A small image captioner, trained from scratch: decoder activation gelu.
Rows from block 4 of the text decoder of a small image captioner, named by matrix and row number. Rows with one number belong to one neuron. Each number is 200 + 20 x the weight over its row's rms, rounded and kept within 0 to 999. All counts start at 0.
After each neuron's rows are labels from the 100 texts, of 14848, where the neuron reaches its highest value: "fires on" is the input token at the peak. Only what is clearly more common there than usual is listed. The data: rendered scenes of toy objects such as cars, trees, mugs and chairs.
# fc1: MLP up (decoder.blocks.4.mlp.fc1.weight, 256x128), inputs 0-63
# fc2: MLP down (decoder.blocks.4.mlp.fc2.weight, 128x256, transposed), outputs 0-63

fc1.134,205,235,185,197,199,193,212,216,181,230,249,199,204,191,182,177,154,159,177,176,153,218,168,192,187,233,217,217,188,216,199,195,168,196,231,189,178,201,204,234,193,181,224,197,185,222,208,209,184,173,195,178,221,174,234,247,188,202,217,209,200,217,165,170
fc2.134,204,180,195,167,183,212,207,210,237,158,184,216,203,213,223,210,256,225,205,223,240,192,222,214,190,220,211,247,224,192,244,235,195,194,189,200,214,188,204,193,223,205,169,232,200,200,207,202,208,232,194,221,185,216,189,167,214,204,198,194,179,201,222,223
fires on: " "; "i"

fc1.25,240,259,190,210,170,202,237,192,242,209,194,218,246,194,214,220,210,225,236,203,196,230,208,212,222,210,184,190,183,174,205,216,202,218,176,192,193,211,174,199,182,182,210,219,172,221,214,234,210,160,228,175,239,165,218,198,196,174,229,210,210,220,162,200
fc2.25,201,197,172,194,183,203,246,222,205,169,178,214,196,196,206,165,226,188,144,222,169,227,191,234,185,192,204,156,203,199,191,190,196,188,185,179,220,211,221,218,219,179,167,184,201,199,213,201,191,188,212,192,215,185,175,197,229,205,211,206,168,215,198,207
fires on: "t"

fc1.144,192,211,208,205,194,214,214,217,201,215,206,189,227,171,243,197,211,185,191,222,213,208,215,193,223,220,220,205,224,206,203,217,190,218,225,220,165,196,217,216,233,194,198,202,187,224,208,183,229,182,215,196,237,208,228,174,210,182,183,217,195,182,231,190
fc2.144,185,203,189,155,159,215,217,179,170,184,207,151,199,193,225,221,183,223,208,186,206,197,207,215,224,188,226,208,196,217,164,212,174,172,190,182,223,178,208,228,212,194,226,207,206,185,213,204,214,218,227,198,189,227,188,168,221,217,202,166,173,190,206,185
fires on: "h"

fc1.189,193,196,187,191,211,199,164,166,205,207,175,190,218,193,188,211,160,179,236,222,201,192,179,218,211,207,211,203,193,187,201,191,234,202,172,188,200,212,177,236,208,193,210,171,202,223,208,221,217,175,211,185,202,194,206,209,184,200,206,204,187,167,178,234
fc2.189,215,172,172,202,196,200,223,229,186,215,200,221,179,173,196,174,207,217,184,215,185,206,213,215,204,184,184,197,226,253,196,224,174,232,221,189,210,197,226,192,199,172,243,245,224,188,218,162,202,215,174,219,228,208,202,207,197,195,211,167,243,217,216,192
fires on: "g"; "b"

fc1.42,228,193,193,208,196,164,162,204,186,205,212,167,186,215,202,216,181,195,194,224,197,224,187,196,181,203,246,213,215,196,179,161,219,190,212,203,195,201,198,197,200,227,212,197,189,216,191,223,216,198,233,214,222,186,203,227,204,207,203,197,187,221,171,201
fc2.42,180,219,192,220,183,210,233,188,191,166,188,224,171,213,235,190,221,209,219,196,193,162,207,238,230,200,169,192,184,212,223,257,186,214,212,213,225,181,182,205,215,211,178,207,195,187,226,194,192,183,194,194,207,226,192,194,234,234,200,189,198,200,239,222
fires on: "o"

fc1.45,245,220,194,249,231,182,231,218,218,170,190,212,169,223,183,218,172,175,209,212,181,184,201,191,209,184,191,189,212,184,203,210,185,213,225,197,211,241,191,223,177,202,210,182,207,199,220,199,179,175,162,205,202,204,224,252,197,201,185,180,186,213,195,190
fc2.45,202,200,170,186,244,179,172,236,184,204,207,220,181,190,195,215,185,197,235,205,187,193,213,196,226,187,225,241,184,203,221,194,194,217,267,203,214,219,200,210,138,202,223,188,201,169,214,191,202,192,203,213,187,239,197,212,176,207,183,181,205,187,200,185
fires on: "t"

fc1.66,211,213,196,206,206,206,223,191,200,229,209,217,184,202,206,236,209,182,244,230,212,213,191,200,162,217,195,198,194,199,182,208,197,218,180,172,196,244,211,219,230,236,249,218,210,214,203,193,186,188,214,199,203,197,220,177,181,197,201,235,167,231,217,177
fc2.66,216,197,193,228,199,190,190,223,188,184,187,180,237,209,200,228,197,198,196,223,209,188,145,166,181,184,210,192,217,204,185,152,157,203,185,177,167,192,177,219,198,191,216,217,190,190,195,195,187,241,192,209,195,220,184,214,183,178,214,188,199,215,219,211
fires on: "a"; "w"

fc1.52,186,221,204,214,214,185,206,207,190,234,193,213,176,177,219,187,194,223,224,168,220,204,207,220,207,229,185,227,198,241,199,200,221,208,172,167,187,218,174,209,202,181,195,226,193,190,191,206,171,192,229,210,216,178,181,204,178,218,160,204,205,203,205,194
fc2.52,231,199,177,204,185,198,180,201,169,202,180,192,231,200,180,234,224,212,201,195,156,192,222,166,177,195,163,196,228,171,194,203,205,179,163,172,232,226,190,207,197,224,200,214,220,183,214,201,201,216,183,190,198,221,202,184,187,193,189,227,177,202,162,185
fires on: "r"; "t"

fc1.69,201,205,207,204,202,216,202,223,213,184,178,227,195,196,226,219,135,207,167,187,173,192,211,213,213,184,234,184,193,205,213,234,205,203,217,197,225,202,210,201,194,195,150,199,203,202,218,215,166,217,208,217,214,191,213,199,178,151,175,206,201,184,206,199
fc2.69,176,183,208,210,222,194,232,190,205,209,215,182,177,164,194,196,215,176,214,227,210,188,205,214,213,205,172,239,213,205,198,183,203,179,214,179,204,189,216,230,219,157,214,194,187,224,193,190,231,133,220,201,161,202,178,248,255,223,207,190,229,193,185,196
fires on: "t"; " "

fc1.126,231,215,234,180,180,218,201,191,174,192,195,188,195,182,192,202,211,192,202,190,186,195,226,184,197,200,164,248,214,198,193,251,176,200,188,193,186,206,185,207,220,190,171,181,218,200,201,167,206,215,205,199,185,191,212,214,183,239,159,208,184,225,201,218
fc2.126,182,214,190,187,216,213,179,208,214,181,208,227,175,213,210,196,183,202,201,213,228,217,145,221,197,183,188,171,183,184,174,188,215,188,213,196,219,202,198,205,183,196,214,217,196,210,240,240,185,202,213,188,218,211,178,193,215,195,196,195,176,193,185,198
fires on: "n"; ","

fc1.230,207,231,257,200,193,190,198,215,244,206,194,181,187,183,189,233,173,201,179,214,171,184,188,185,194,190,173,193,222,236,190,197,207,224,194,216,178,217,205,206,191,165,227,188,201,209,219,200,213,211,194,193,186,209,236,198,189,203,234,212,206,198,210,186
fc2.230,151,232,210,187,191,186,214,246,188,162,162,190,187,185,223,188,179,175,193,205,200,153,204,179,202,172,237,210,220,207,193,200,186,207,198,214,194,179,196,194,221,212,211,203,212,191,213,245,202,189,178,191,217,171,189,163,160,226,191,195,218,219,209,243
fires on: "b"

fc1.156,192,162,218,170,194,187,188,221,199,214,193,174,219,218,217,202,188,180,205,188,211,197,209,215,219,194,192,255,205,189,211,237,198,156,185,227,203,246,211,210,255,193,195,208,198,227,182,189,191,202,200,154,173,210,226,179,204,207,207,199,152,196,179,203
fc2.156,181,183,178,207,228,198,178,206,191,202,218,234,180,167,199,212,198,199,179,190,179,184,217,172,203,181,218,171,212,199,187,188,208,227,215,223,216,163,191,228,154,182,231,216,185,214,163,208,178,188,181,214,199,185,187,191,183,179,224,209,227,193,183,205
fires on: "n"; " "

fc1.190,181,212,207,215,198,204,168,210,205,209,203,189,192,176,238,147,185,211,160,191,237,189,220,216,213,195,215,209,198,238,213,224,190,183,218,205,180,200,190,220,196,206,198,246,217,239,206,215,201,163,195,216,212,159,203,227,200,181,229,219,234,210,211,207
fc2.190,227,194,219,187,170,190,222,181,186,172,217,212,184,211,170,211,202,199,220,207,191,225,180,193,203,170,217,196,223,210,199,217,210,200,173,199,201,247,225,189,182,195,209,160,192,173,234,187,195,234,189,193,194,168,227,196,230,191,186,200,174,202,175,202
fires on: "e"; " "; "b"

fc1.193,180,189,212,184,195,178,184,241,193,221,198,194,218,193,214,196,215,224,203,233,166,210,191,185,206,190,215,181,226,163,201,187,229,211,168,191,189,233,197,215,166,173,187,202,196,227,192,188,208,191,193,212,185,174,168,195,216,207,191,201,183,229,182,230
fc2.193,193,194,197,247,214,167,191,190,188,171,188,172,211,203,196,212,231,233,210,191,241,191,178,175,210,204,206,213,203,191,204,200,186,180,227,201,219,203,186,217,225,218,188,204,190,220,167,206,193,192,168,199,202,180,210,201,190,210,232,202,209,197,203,208
fires on: "r"

fc1.4,196,199,178,175,196,201,190,187,187,164,212,208,194,200,199,151,199,227,212,199,238,203,204,191,215,210,213,180,209,193,213,178,192,199,189,197,213,217,191,218,207,197,207,210,184,204,200,198,190,188,208,198,192,185,192,193,208,172,190,185,214,173,202,215
fc2.4,195,219,214,170,213,154,173,189,205,181,202,210,179,193,164,206,217,217,210,213,210,179,237,161,185,208,208,160,161,185,217,181,205,202,175,217,200,224,209,208,201,177,207,189,200,199,221,200,180,229,213,192,239,159,183,183,201,203,196,218,179,175,212,181
fires on: "a"; "p"

fc1.157,223,164,216,164,225,153,196,152,194,159,196,212,194,194,195,213,200,183,205,206,188,207,201,196,203,213,225,202,222,187,215,223,206,183,190,180,197,209,162,240,184,194,213,197,177,207,213,188,171,210,198,199,195,188,191,204,177,202,173,246,217,226,209,253
fc2.157,240,182,195,227,208,164,217,228,206,173,194,188,213,196,204,196,202,191,186,205,188,196,176,160,214,201,188,211,180,159,156,213,197,197,187,199,185,209,197,189,201,182,143,187,221,176,169,193,184,218,189,219,258,190,171,207,225,135,227,148,185,179,177,178
fires on: "u"; "t"

fc1.232,204,204,208,179,177,185,210,199,204,242,184,181,189,203,216,174,179,222,249,183,225,184,230,194,190,229,209,211,224,196,216,217,197,208,211,217,181,184,178,194,225,185,222,214,218,206,159,154,211,167,195,241,213,198,203,181,198,199,182,178,182,180,193,195
fc2.232,197,214,177,239,201,187,218,215,183,211,179,226,189,178,163,197,214,233,224,202,211,230,202,226,183,237,184,200,198,180,201,234,161,172,228,226,217,208,211,180,213,199,182,214,200,213,184,154,193,185,184,185,225,188,188,194,191,232,208,204,221,188,228,187
fires on: "s"; "i"

fc1.47,213,212,199,194,186,252,201,223,238,227,203,250,188,184,201,193,195,221,187,179,215,174,210,156,184,205,202,243,241,182,191,209,201,207,217,203,216,175,220,198,202,191,214,209,208,215,184,194,210,169,228,196,194,202,186,202,232,186,202,226,202,178,186,153
fc2.47,204,191,207,167,215,193,229,157,192,218,182,195,172,187,211,211,176,254,191,223,221,176,194,219,195,196,217,183,162,171,210,207,206,192,215,209,211,163,217,212,169,222,241,186,209,189,185,197,223,178,174,201,195,217,220,197,201,203,229,194,231,197,174,180
fires on: "d"; "l"

fc1.5,218,239,224,173,210,185,176,237,213,186,215,163,154,163,199,194,205,205,186,208,199,208,200,183,230,208,203,187,218,205,189,188,189,219,203,198,237,189,204,194,232,173,212,210,192,229,191,208,180,184,217,187,202,220,174,209,223,211,189,181,144,202,184,205
fc2.5,186,187,198,209,184,179,202,172,217,237,190,199,240,232,220,191,215,226,208,168,214,188,200,192,216,206,223,219,159,202,183,211,209,183,194,226,163,208,181,192,194,225,192,194,202,150,191,175,226,199,174,220,222,180,242,185,189,187,243,189,266,211,206,207
fires on: "r"; "b"; "t"

fc1.154,224,226,224,187,219,206,222,201,210,237,216,194,196,171,181,184,175,159,180,191,180,214,245,208,186,208,220,197,227,179,204,194,205,205,175,183,167,151,173,199,170,217,165,214,220,219,216,209,186,220,161,195,190,225,170,178,204,202,220,186,200,169,158,219
fc2.154,200,195,195,194,228,191,191,210,207,178,190,231,185,239,208,162,188,198,207,218,216,229,219,218,216,192,176,207,234,167,208,192,199,194,207,214,192,218,176,208,180,229,209,178,163,240,185,203,182,183,205,195,197,207,166,245,196,192,173,195,256,187,192,188
fires on: "s"

fc1.185,216,222,202,204,216,200,182,242,255,221,204,147,208,194,159,208,180,181,190,208,205,193,186,169,201,212,219,210,200,188,231,227,219,176,181,191,214,210,222,197,220,198,252,141,205,195,202,211,215,199,199,236,186,194,173,199,235,225,231,188,194,165,172,186
fc2.185,208,186,231,170,191,242,195,208,186,188,167,183,224,195,198,212,200,206,225,243,191,212,188,229,201,215,172,212,179,208,209,248,223,168,212,206,179,210,200,180,227,203,219,191,220,185,227,208,221,198,214,214,183,182,196,177,217,190,203,199,196,195,197,204
fires on: "b"

fc1.123,204,212,207,213,196,195,215,207,210,220,202,193,202,196,217,226,186,218,208,216,225,203,227,182,203,195,220,205,197,178,221,201,193,192,175,187,215,237,189,185,180,196,222,190,205,184,190,187,177,215,264,179,213,217,212,165,171,186,193,182,205,213,194,199
fc2.123,177,216,212,209,197,203,161,192,204,143,222,168,217,205,214,164,212,192,202,205,213,213,206,232,226,210,204,195,187,175,164,231,193,171,215,218,160,216,189,213,206,209,221,217,197,179,236,212,211,193,175,193,176,168,187,222,196,231,187,156,191,205,231,179
fires on: " "

fc1.217,211,209,219,180,234,209,204,196,195,189,215,253,200,230,204,223,170,212,195,210,184,244,217,210,189,215,222,180,182,206,228,234,218,181,197,199,222,219,197,235,189,216,234,187,212,239,209,196,192,196,204,206,188,181,175,206,198,207,170,214,203,243,230,178
fc2.217,198,199,217,198,229,196,184,219,202,222,168,166,218,187,217,220,188,150,214,199,218,197,196,183,200,202,177,203,222,227,162,196,232,195,180,247,198,196,228,183,172,205,201,192,179,183,204,234,198,223,215,198,205,237,220,217,203,202,214,197,220,199,192,245
fires on: "w"; "b"

fc1.199,229,167,193,183,205,168,200,188,180,220,179,215,194,214,227,210,184,214,224,241,162,191,216,191,238,216,160,188,198,190,176,245,182,204,225,183,231,199,202,146,205,181,194,195,208,215,207,179,181,180,186,188,180,187,212,173,201,205,192,225,229,220,157,219
fc2.199,198,198,207,191,200,205,239,196,190,198,191,206,231,208,203,185,224,167,156,192,175,185,181,204,150,175,166,185,194,221,229,200,191,185,214,188,212,217,226,228,192,204,178,195,199,221,180,224,186,167,181,234,211,195,213,189,215,197,176,201,206,210,166,197
fires on: "t"; "r"

fc1.135,207,189,235,183,196,187,198,221,199,215,232,224,205,224,174,242,188,189,212,241,188,173,223,180,233,182,184,233,192,194,213,191,210,200,196,253,193,237,202,238,191,209,238,196,185,208,168,177,169,174,177,188,207,210,165,222,214,222,194,208,215,184,206,177
fc2.135,188,173,169,226,198,197,190,215,187,230,213,203,221,221,216,228,197,212,201,220,199,210,209,195,221,195,194,172,193,220,173,202,232,165,203,192,210,200,212,188,164,196,215,230,184,203,194,196,223,198,186,226,206,174,154,219,198,183,208,221,175,205,197,213
fires on: "e"

fc1.247,210,194,174,181,197,189,218,155,168,220,173,210,192,209,202,201,170,204,213,227,204,189,198,182,216,205,228,238,215,205,228,205,215,197,210,218,210,228,173,215,204,187,229,206,173,198,208,213,147,215,211,168,213,186,229,208,202,203,219,187,181,187,221,194
fc2.247,209,208,185,202,186,189,215,215,176,195,210,227,181,183,192,197,194,170,189,200,189,207,204,191,182,178,209,218,195,190,198,220,193,196,188,214,197,178,215,153,183,196,220,226,251,198,214,204,229,203,224,170,180,191,209,227,217,189,213,223,230,221,207,176
fires on: "h"; "t"; "w"

fc1.48,174,226,180,174,226,174,208,217,204,154,216,243,189,214,209,209,183,221,241,233,206,221,241,231,187,189,198,208,209,192,217,215,236,229,191,230,172,214,183,208,163,234,207,213,198,221,208,196,169,183,157,170,204,178,191,218,181,205,196,186,178,178,220,205
fc2.48,197,204,233,251,182,210,194,151,179,198,197,214,222,180,217,216,198,189,185,214,208,204,157,170,216,214,189,209,167,210,212,224,234,181,209,159,222,161,223,174,200,240,174,195,218,184,210,205,217,207,202,198,221,221,228,182,203,186,215,206,220,212,198,239
fires on: "t"; "o"; "h"; "g"

fc1.83,207,226,242,208,182,235,180,201,221,215,234,217,207,266,204,195,184,190,230,240,204,211,183,184,218,210,202,200,181,193,201,220,214,197,214,208,199,211,189,187,180,175,170,219,235,198,202,210,245,191,219,198,173,190,185,170,196,183,188,209,188,202,212,200
fc2.83,203,207,221,173,197,239,204,196,187,189,227,201,238,228,162,212,195,191,151,190,229,192,179,183,198,192,188,194,234,170,207,186,201,207,215,202,163,186,216,195,205,200,189,240,181,180,163,201,172,180,203,222,179,188,207,222,180,158,181,228,188,215,219,221
fires on: "n"; " "

fc1.151,210,184,238,214,239,194,209,173,205,186,189,194,194,194,193,192,186,183,193,228,220,213,193,163,238,220,194,220,199,174,190,192,197,188,226,224,234,197,190,221,218,162,199,216,193,219,202,202,172,169,180,193,176,211,214,181,221,200,214,203,195,184,216,186
fc2.151,189,197,209,205,205,205,193,204,192,221,222,208,209,196,211,173,168,168,196,169,186,201,207,172,239,178,189,180,167,178,208,217,193,200,201,230,202,206,230,223,211,184,170,201,223,225,210,204,198,220,175,169,204,195,194,197,227,193,168,177,161,204,198,163
fires on: "u"

fc1.55,221,190,197,197,215,219,199,234,211,183,192,206,198,174,199,223,175,213,215,176,194,221,225,210,225,174,219,243,236,222,228,185,228,196,206,209,154,203,189,222,220,188,227,204,165,196,180,216,242,192,200,237,210,213,183,200,182,141,178,199,187,207,189,215
fc2.55,180,236,227,177,214,201,225,177,201,179,222,183,198,187,197,210,169,161,198,208,201,201,213,224,183,189,206,188,216,232,224,180,172,196,190,214,216,181,226,229,144,161,200,176,164,214,210,198,187,202,185,214,218,196,183,170,149,222,210,207,160,203,187,197
fires on: "r"; "e"; "t"; "m"

fc1.202,199,228,211,202,188,219,211,236,209,214,198,207,195,207,210,202,211,212,180,160,199,224,216,207,222,216,224,180,192,172,185,223,239,177,163,198,169,169,199,177,190,204,208,206,195,224,224,172,216,199,213,224,214,191,204,201,221,192,213,203,218,253,153,203
fc2.202,202,204,181,207,187,185,166,220,186,228,195,193,199,160,197,228,176,172,229,211,164,181,178,204,165,191,174,198,204,219,216,190,183,187,212,194,235,200,200,190,184,216,195,198,227,191,200,200,202,204,211,158,184,237,212,195,191,224,168,206,206,198,228,192
fires on: "h"

fc1.239,209,212,231,169,220,204,166,179,204,217,212,212,205,212,227,182,185,172,195,187,179,180,195,210,208,198,159,236,232,211,191,206,159,176,187,232,179,199,208,182,217,195,204,222,150,214,182,187,183,186,211,194,179,218,199,194,171,147,219,197,205,193,191,186
fc2.239,208,163,184,241,177,205,205,237,181,202,200,207,219,209,194,188,178,211,198,177,198,224,199,172,188,197,220,180,149,177,206,208,211,182,208,184,233,194,194,185,195,201,157,163,228,193,197,192,234,225,176,199,214,219,194,173,224,242,225,208,220,194,186,181
fires on: "e"; "n"

fc1.169,217,186,230,186,177,205,185,232,196,219,175,206,196,231,208,210,158,196,202,200,241,210,229,195,201,195,180,209,214,190,196,204,187,195,197,240,181,198,187,215,197,184,226,209,229,190,211,189,193,177,200,203,193,180,167,205,199,192,212,194,197,208,212,192
fc2.169,179,209,218,169,184,248,197,199,220,212,203,222,220,220,186,233,205,167,177,182,170,193,175,225,229,217,223,182,222,210,223,206,209,201,216,213,203,223,229,188,192,216,178,228,206,219,204,193,212,210,182,202,202,225,232,162,258,180,175,191,221,229,184,221
fires on: "n"

fc1.124,190,183,195,191,177,203,176,216,211,196,202,171,187,205,225,177,203,199,195,163,196,208,206,270,183,200,190,202,215,259,232,216,189,173,202,220,214,234,210,214,213,194,215,192,188,194,236,229,206,192,174,213,191,184,161,212,160,212,203,197,203,192,185,176
fc2.124,200,235,195,240,205,228,208,199,193,193,188,195,219,218,196,185,229,163,180,201,193,195,227,203,196,203,234,197,199,145,193,199,209,206,223,188,175,189,168,194,183,204,237,187,227,181,177,192,176,171,221,205,205,193,179,172,231,208,193,164,196,228,213,229
fires on: " "

fc1.197,211,198,206,176,175,210,230,204,204,197,232,203,206,213,227,203,202,178,196,216,220,149,211,210,199,201,210,181,211,187,206,203,207,222,197,216,227,217,143,237,194,200,176,200,197,209,216,209,214,195,196,165,204,218,237,209,223,200,183,229,189,212,218,199
fc2.197,190,185,189,198,188,190,177,178,177,211,189,233,220,195,223,222,206,193,188,219,192,180,193,199,200,207,188,234,196,157,202,216,196,181,208,195,187,187,212,141,214,194,185,213,179,168,210,148,200,198,188,226,204,196,168,199,247,190,221,179,248,174,196,180
fires on: "e"

fc1.219,185,206,212,233,222,197,194,212,211,189,235,187,173,183,183,196,187,202,213,214,196,197,201,178,172,228,228,206,214,199,215,221,230,152,202,159,216,203,196,159,211,183,211,171,218,197,195,220,194,206,218,194,191,202,177,196,217,164,232,178,198,192,202,228
fc2.219,200,191,198,189,178,239,212,224,196,188,171,247,167,189,195,197,225,200,227,230,171,213,190,171,190,181,214,242,223,217,209,193,196,185,223,195,202,194,202,187,170,209,158,183,209,195,182,170,185,196,218,177,169,213,197,204,224,168,182,196,225,187,208,212
fires on: " "

fc1.107,237,230,219,206,183,198,212,218,219,179,162,196,173,212,213,207,157,201,193,199,215,208,219,231,196,214,174,198,195,219,196,196,167,188,215,262,152,207,194,216,227,189,218,194,174,230,207,196,202,172,248,197,160,212,214,185,214,185,206,193,206,180,188,174
fc2.107,197,218,193,204,203,191,193,175,216,211,226,216,198,191,209,177,218,211,217,206,212,147,189,225,232,198,197,187,206,202,202,193,200,207,216,211,272,189,186,219,198,207,195,211,183,182,195,211,212,185,191,240,231,191,220,224,176,201,200,198,225,200,189,236
fires on: "b"

fc1.108,222,201,235,190,180,187,192,216,197,185,161,238,163,196,239,213,172,176,194,170,187,173,184,200,179,210,249,178,200,230,254,161,188,192,187,194,200,186,202,229,227,194,218,175,200,217,220,195,198,215,196,209,187,213,208,188,195,218,202,177,193,217,183,170
fc2.108,212,206,197,196,223,200,203,187,212,166,175,179,199,200,165,230,216,192,232,209,228,204,165,198,206,196,208,186,198,230,184,241,184,185,194,172,192,221,193,223,157,205,191,178,205,232,176,195,221,215,200,177,221,199,176,178,193,196,214,235,187,191,192,199
fires on: ","; "b"

fc1.56,203,228,186,212,194,207,222,186,195,205,208,198,218,195,230,201,192,191,192,210,214,187,208,237,245,188,192,185,222,175,184,208,207,212,177,213,222,233,180,173,178,191,224,199,182,232,222,211,196,189,179,184,178,207,201,167,217,173,217,213,181,187,199,197
fc2.56,196,184,172,176,185,195,187,212,212,206,204,186,178,203,192,177,188,198,208,241,212,232,217,209,181,225,220,196,189,192,197,208,185,219,204,203,190,182,135,181,182,223,177,212,217,168,190,205,172,180,203,178,222,195,213,213,189,229,193,211,188,209,226,230
fires on: "t"; " "

fc1.254,196,250,201,175,248,205,205,188,202,195,190,165,200,190,176,207,201,232,227,177,194,223,204,238,195,220,183,191,231,189,188,204,231,191,183,226,192,208,209,205,215,209,204,195,237,187,201,208,185,172,212,178,206,190,213,202,189,213,226,203,222,237,195,179
fc2.254,206,193,200,195,173,193,194,194,207,236,205,205,213,193,189,206,192,240,175,207,216,196,197,181,239,163,223,171,162,169,192,183,201,181,197,170,166,220,170,191,195,213,180,178,186,201,202,223,211,210,200,201,195,214,220,196,227,184,184,258,181,175,214,188
fires on: "o"; "b"

fc1.3,193,199,197,173,210,195,200,173,216,216,203,216,204,213,217,194,197,189,177,177,213,174,208,204,186,212,222,170,183,226,200,204,216,183,182,217,165,161,184,202,181,212,233,215,187,192,228,203,219,210,215,213,226,199,206,178,201,230,217,217,242,197,189,220
fc2.3,203,192,194,195,180,182,203,189,185,228,168,191,223,195,171,156,219,218,234,195,218,170,168,189,180,210,196,203,167,151,226,199,198,194,177,196,201,187,149,191,188,224,192,201,259,189,200,197,172,191,214,200,215,162,207,192,195,171,215,201,235,192,182,194
fires on: "u"

fc1.194,240,220,191,206,214,201,186,205,189,187,194,189,224,188,208,177,213,200,168,226,201,212,229,207,225,227,222,201,188,218,181,198,199,182,212,221,192,217,189,227,186,198,196,190,150,197,203,179,162,197,208,217,205,193,167,201,229,197,259,209,175,175,160,214
fc2.194,221,215,215,197,189,220,212,208,230,201,194,186,190,203,217,180,178,186,238,185,219,185,190,198,224,179,198,190,198,157,205,237,191,202,185,157,172,221,218,182,244,206,210,200,228,208,198,211,226,182,189,187,225,198,229,248,193,218,212,167,191,226,180,214
fires on: "t"

fc1.26,206,194,190,215,168,189,193,218,254,188,190,200,180,220,238,162,209,220,206,221,224,175,226,207,169,195,206,205,234,182,167,193,200,215,196,201,197,180,188,219,188,165,228,186,202,206,226,196,211,185,237,207,216,202,219,253,218,187,220,210,164,216,205,214
fc2.26,195,200,229,186,221,231,206,216,194,233,184,211,196,166,174,182,204,178,191,168,160,208,212,196,219,193,198,170,181,185,218,216,201,213,205,202,224,194,204,188,245,224,217,182,235,228,235,177,192,193,216,183,184,190,184,202,222,192,177,201,204,206,186,176
fires on: "f"

fc1.176,196,213,224,193,213,182,210,197,177,193,250,196,186,193,212,222,214,193,201,171,195,208,184,209,179,230,213,195,190,238,222,200,185,232,182,178,187,201,199,179,194,216,206,209,161,208,194,151,177,201,205,210,188,181,200,188,170,222,202,203,195,198,185,246
fc2.176,206,256,150,210,178,177,204,206,187,202,203,188,199,208,211,215,219,211,220,171,196,193,176,194,201,168,207,198,202,207,179,199,211,224,225,198,177,222,191,180,230,199,177,181,210,221,212,186,197,191,199,221,221,220,207,181,167,161,193,234,229,152,170,194
fires on: "e"; "r"; "t"; "g"

fc1.44,203,193,228,199,167,214,218,188,232,215,197,180,190,164,200,197,163,201,172,189,203,167,174,155,217,207,220,182,209,193,203,233,203,186,187,190,228,207,215,210,218,207,176,191,188,221,206,230,180,226,200,224,232,196,192,217,163,205,178,224,199,225,190,238
fc2.44,224,193,170,199,185,192,151,211,194,202,239,203,194,194,164,170,194,193,197,205,189,241,205,234,192,169,187,196,200,188,242,201,201,183,203,199,220,210,158,185,193,231,183,169,226,175,206,183,231,180,230,158,193,187,181,213,206,201,225,161,178,189,187,182
fires on: "n"

fc1.171,194,251,193,194,175,200,198,205,210,210,173,191,179,220,222,261,189,222,212,178,186,225,193,189,173,215,202,206,233,216,219,204,196,194,198,214,213,206,216,189,198,192,185,194,184,211,191,228,167,166,195,191,157,229,233,208,208,181,201,218,243,195,202,215
fc2.171,224,188,189,184,216,200,206,183,226,172,193,208,216,207,161,243,203,201,166,236,195,211,219,225,199,206,172,242,233,232,212,209,181,231,179,209,201,221,183,238,200,206,190,214,160,212,191,203,210,166,195,206,239,178,202,175,210,212,237,187,158,187,232,197
fires on: "d"; " "